config.yaml
model: "spectrogram VQ-VAE"
win_length: 512
encoder_activation: "relu6"
encoder_depths: [3, 3, 3, 3]
loss: "l1"
residual_init: "zero_last"
beta2: 0.99
eps: 1e-08
precondition_frequency: 50
epochs: 5.4
lr_schedule: "wsd_sqrt"
adamw_weight_decay_other_params: 0
Rows from block 0 of the decoder of a small spectrogram VQ-VAE, named by matrix and row number. Rows with one number belong to one channel. Each number is 500 + 25 x the weight over its row's rms, rounded and kept within 0 to 999. All counts start at 0. Numbers have three digits each.
Before each channel's rows are labels from the 100 clips, of 14976, where the channel reaches its highest value: "top examples" is what is common among them; "band" is the frequency band that holds the peak. Only what is clearly more common there than usual is listed. The data: notes from a synthesiser with random patches.
# convs0: first 3x3 conv (decoder.mid.0.convs.0.weight, 256x256x3x3, each kernel summed), inputs 0-85
# convs1: second 3x3 conv (decoder.mid.0.convs.1.weight, 256x256x3x3, transposed, each kernel summed), outputs 0-85

top examples: drive; gate; noise
band: 4000 to 8000 Hz
convs0.36:467550507447515512467496494495522514506508553469501468477491512517521490491537475517494496502506497506510501479520486479530510502460501490525511551519460513552447512561483558489495562493453506486522467455446468498489470560463519491508504507552506521484494524
convs1.36:465503490488491476522501495514535517451493429491515474547522504501536528496521544539518513480482504544492532506487484495481509470511524453521510522488536516479525509500545498558483522555498523487521566480484480520480502473504473512563498477503558526528527480

top examples: triangle
band: 250 to 500 Hz
convs0.15:514538542466525500511505504512505525485446489512530512480499479462516480514519520472524502541528490494518481530520487495500492505491568524500504534512519546511536442474556490483476491494551470546519463535492457493492500504450491484515542513477462503491498474
convs1.15:497525514461522533494498491533503510473484484503531504483513472468482509499461501545443471466523507490524481470465476514503473485488493528505525496525523513553480515481519506535504490522530513516470531530506466488494522503538517497454509507494478514500507495

top examples: square
band: 1000 to 2000 Hz
convs0.53:455534516484490488557494517552478493531474473489490477510499449522503494466520504502453483492522509516545480491527524493475542513531479509481465489500503482528470498456468471488498519458527501538489485490483505477483469485499506447459531486485527522467526505
convs1.53:485502492459484496508492496536519479484529476544551509506481487481509514511515483427490506491492470480496435437527522509498494468483505460511525495477477506495569526544524477450515486481531519501551538507485465460469465486536478460438506459527507492482479506

top examples: square; pitch class: D#; triangle
band: 250 to 500 Hz
convs0.104:495471509477499465482515490496503493501479503454464533517534450519498453542508484460511550482534515456486470516493526530465546531516533510522494482492488464519486530497495492516469532453518517504504529491473460505485469509463473477447490511485471508519467493
convs1.104:458507465502503495483507528546473504490531520518444497527494489477485478476471485525516492503474495481501473517510498499487469470491499499497545486510500495486465501522487507484500479465473525463476485536463503503481497467490497464502464490499498487492501483

top examples: gate
band: 500 to 1000 Hz
convs0.119:476493504526491487494465523479480508495485535505501479526475510526447536493503492582467485505497504532489482516519510507496520492479520484435436497515485469503510579512507512502525540483527542498468494490453491508482479501518504458460535528478483553462530492
convs1.119:514529481508541467540490506535475498517498510442496487500514456435474480469469472456515483540539465499487461504478502500496490546498495492493481450489491463502504544527488527488508488500501547489515507527472544474515470506523526473464525506531504488510483524

top examples: harmonic FM
band: 500 to 1000 Hz
convs0.213:485465516464496466486479553573527536487491541495495513550478499530517496523497473521499453467545524524487463472500476520522487509513480520485497493504478522481495468499464529486480534513490481523501496528510477495491457522450502499494472518562503484511520530
convs1.213:498523490492527503467476492477497498503529482510522527562554456485482468502504511530499497472489548527493525492510517495507480495492502469527510495495533516480544585487546496496477506440501521512507497524511510425466466516507540507467490503499499504524498495

top examples: square; pitch class: D#
band: 500 to 1000 Hz; 250 to 500 Hz
convs0.18:513465533491481558517466499476505517506505513489519507492528460568524478456494519520493478509515519461421512540431502501493525490441473514526497485470505494522482480483489499476536494521519529505525496482530480521531487524483523483486491519528498508475541512
convs1.18:519503481451556510474515500450497494519477489509505503498472487492458506499476505488470489506463484537482501532532514491483505506517517464468504518460477499443565504488480445519484494493507495469476497544489492492494493502524448492472520459468452505531478495

top examples: gate
band: 500 to 1000 Hz
convs0.174:520492505472486468482464513502487466520492477512484486484472490480515486520474482526516490536517492553490523482508476492540507463468493536547434439512453563504490541473518507502519457491506483517469521537512545546556518501502526461497469497516510478480480504
convs1.174:508526493470467515505510519526516508510535467510530531487460502519512530498504507489541485469531498517460475469518499526516515522505497479491485465478512508485499466520480506455466482530522466507502471506530490470485492495508482502501470476492510469513524466

top examples: square; triangle
band: 250 to 500 Hz
convs0.170:473508565487498521543489480489481479519480503508487513472539498493505536528465489512546507499471509542518492530509473495525554503474516520509461500536480486455488489470489504450513467454510486507507483501491489477507525485482506467516502505527522469503500518
convs1.170:514500453484516477497506487481516480500535504503536526488510553515490532495491485540482482515529525474503484482468489464550514484490557505475469455503523505496492542498563496505538496491504514529517449498471443479489509484498497508468463495502504519507526521

top examples: gate
band: 250 to 500 Hz
convs0.74:503501456530481534526473489505464503517541520475474506528552500497493478477465490549512501476528508537479476498475497509496493502504511506506477510535495477479481550510521469536531503522535517486482486537486497478469484501538529458509537498455534536523512508
convs1.74:497500542494513504511490520450511476513486525519483482497498490541484457471501487495525502520489504497486517503498526482489543525454487468522495528490455517506502511512454493458480496479460485478523528508521506513499510503593518517480494501535487500478517507

top examples: noise
band: 4000 to 8000 Hz
convs0.13:503491530501441515456504538531489540477492472500455493479520491493523473509518491509485483485512484479518519494486537515479506449504502556474499492486516532519545490524528496486484517521512482484524488489492510478458513499470515525490494485432494560507491500
convs1.13:536479470467496514488495485541551469476491505490501539512494478491504506543451505520478535527453472510467508469524518463472501498506464551539499530533495522496523483508483438502506496553516497495489505508484484472511527422524489490506528495503486515559505488

top examples: square; pitch class: F; pitch class: F#
band: 1000 to 2000 Hz
convs0.255:507459462492523486459493483543483487494514496502507471513534551518512493430507468473440487475543552514502531475526518494491567500493437511535484511525473536495513466501485499464549512483484482521477530462483519475512485521493522493541546507503516482543505529
convs1.255:529494522539506480508528520496501494520459501503504477483449437505496478523467474529506518493465516478527504485501475520506495486517483460497526516458470507491460553444553545501523488513494499486533520488468531490544513494496525521461534477516467516507507527

top examples: pitch class: G; pitch class: F; square
band: 2000 to 4000 Hz; 1000 to 2000 Hz
convs0.194:488491506460538556508537523452567455502488499501486509514512477491523491495501475494498482526483531506530517472471508546519504519503508446516530470466478494486516485484478479553502440527488494488511504537476476529492487528511537482495511474505458518472508520
convs1.194:486512502526482547548488522530519472471495526554548448518458503506502485510512511478471522502492438512463518474506514513505504490485508477592488550517483519474516498513510513490509515458513534501476514496497487495500520513506504519503466467505481492489531498

top examples: drive; noise
band: 4000 to 8000 Hz
convs0.99:518510502488524529479499492496490483527470536496469449514481486495499483512493515492511510521502506546485495504493441544512518480516507502486517456490503445503495499508551481502487512518480478451491495477488510520521454518515517469542484497516462490518485469
convs1.99:465541468517503474495540464494530535480495525494517466530521487446484502477508511482544471494494513555545536445531519529469489490497463491535502506498502476537450506484458534502471501521465519527491479509512411488489510496494498476493487521505545489529498508

top examples: square; triangle
band: 500 to 1000 Hz
convs0.32:517502512476496520500488479524505494521511485461454547479507504520519549469513504535488511530521474468523497483517472469559538518523499476498470521544495484542477473499492484476514535482457491510508448447471531499524495477484490470520515521530489538506451505
convs1.32:462478569482451530500529471488481511502508522511491502511517538509490495513487549474526539503511531495529514526527488505501487463509537441461468507480483477509504491501497487509549553480478496503522538468522484541485442539487572450519498495499485506518506521

top examples: drive; noise
band: 4000 to 8000 Hz
convs0.30:534485463459495525557508511501463485530519525483484498524493521498502490521495473488461474518484499502491514538481485447538467432497531502528460509514544477496492412483554499481489497523472541501489503514533498517519483522517510498481529504499504524487475530
convs1.30:527484485514476470540509507526524478484497465502458525507450511444497509511520500514550527528507518518521492516480500489478484496508520483486487489528532487507556468481496518531467493550476516498506515476533511508523525490531529532459487488478468499522557500

top examples: gate
band: 250 to 500 Hz
convs0.34:468533509497522493503493530512510524504500484511467522479535524487503476507503503545471455496474540538527512421490454481510467492485499508500512502536521502434485518518506539538482520504475478522498495519498499512508449473502467515467462498479501547468479526
convs1.34:525462491510468507490447499505491496488502481518497489515487479514488452540500504511475507478518487499487521542525491480489455465481496505502534441533511505470553514525483464490534527518529511473487457512466510492469507485469469501502486482495509506507520526

top examples: pitch class: C; square; harmonic FM
band: 1000 to 2000 Hz
convs0.230:484478504469486466513518524456437488494514503515505514514498497456491432497517442506491476528503476507532518491556490488507521508517510518535461480529500485498527517500526520506443538502527480536497477529466490464503473494503482488488473507474512511490542503
convs1.230:526511527510533572524485526498524442466514489490538521479491516514518513556495491533461538452463498491477482463494506540481476479505502494487502495500518528490520492475515480520468502504501477523561522457507500516577512548488508548506545513518499491484450476

top examples: high-pass
band: 500 to 1000 Hz
convs0.112:527493477531494488472493490479485512442476459514517493509513440551543527502488491492484493443513514492479510502439503465469548518510496511454514493475500519461474506526469492527457478534514503512497524479496456463508490549530452518550499501552509493524473480
convs1.112:458512479511525477514454483520474459516471538503503483453516521520504486548456529484488506541487489481483477549482511498518532506487486527502462529481528489512509490543521458530507557517493529473488540536489479449475507465487468502528523528497474504466449479

top examples: glide; square
band: 500 to 1000 Hz
convs0.52:504519484535474466520506506519536499551491496524518498466458524493469485487488536483498512499507506536480504500518506448496486492507488484491492495480484531508518495527512477470499542470458509489481498514477512504513478540473531481499525489480508479493490492
convs1.52:511497492448522509517504460466507528517541528497486476457488466493457518493500514449538512517515523502511509515451460508522586478528515507546507493449541517498532509510510491544513498490503497478524447470515486518509491538457522508491479499535460494511522483

top examples: high-pass; resonance; pitch class: B
band: 500 to 1000 Hz
convs0.33:494504544497445536535516480462508511515487529482510536513499507474484499494460519505495462480481467508499505516449440529467494514512497488510511477504490491508559526500516479477488525485522510491447505511432527486518474515547478531498494492496515498525485501
convs1.33:488500467494528477515504444499535496513529480511499470505500470473480459466495528520489452474494467540513529531503500492485506531484509482519503559503517483472489510487487487540513514511473489447503474467507462521502504461485553548492512471508519557480497519

top examples: harmonic FM
band: 500 to 1000 Hz
convs0.77:510495464510462513474536518451518504482493531489545501537461526472534504531537493498491499581524519509510493510500514464481492481504477518512476545459525546494493450503461488502546493501491513480500530529490541458506531502487520509481483504487523525457554482
convs1.77:495514490458527501509534497462508472511539499496530490525457458539517538471530481515470498462473537502549512510495490474473486478506494469533471492533477518489502513472530496524494492471513528514502508476522507532439506539485502452478468471525464495526518486

top examples: triangle
band: 250 to 500 Hz
convs0.204:499471530506495469521510474510496486456455501488486484484506474481514559511458531457539469508513523499546521475503480524502544503500515484503503532496503477480478465503508474505457501513543531470467482503467453535507541496458530512496582499476497460474501488
convs1.204:518474473518509494521486463501478518498528552510529524453526467524519499516441519493489484504511503481496470497484490547511497518476534506537474514501525511484485471512514464483533492510559522513491486493522538515454520514517471508490567524486484487520472516

top examples: pitch class: C
band: 500 to 1000 Hz
convs0.25:514527510500503521499522501522535468493520509506487514535493509452490480487499446485478517524561518493502515505498510509469486484501526546482464520534503496520523522495522526530502471536506488501518485529515481500521483510474480527495541497499453508450501475
convs1.25:537529490504465508531469458513464500513499492550513460520497486495486504519442486516493478463492502506484477470508497533531499472490499429507519546494525485438535484496514493493482473465524459458536548491505534522515542513468492470498505540528465495519475504

top examples: gate; inharmonic FM
band: 250 to 500 Hz
convs0.217:490513513515456518515499502502498500517498516517502494449493516499493505472473459529509492542515457483514488506480469519500503472466482493481424499497455525512478552483506523496509470468486505527534467527513529505509519494498513491468488493525520463475528477
convs1.217:459508529524533521484538503522567496521523470505523487508506507474501495461530500518508451508507506510500477478536474506537527518476497499454540486505472461534499496471552565511459436452487491484494495475481505497481449433479467506494501489489541439493483511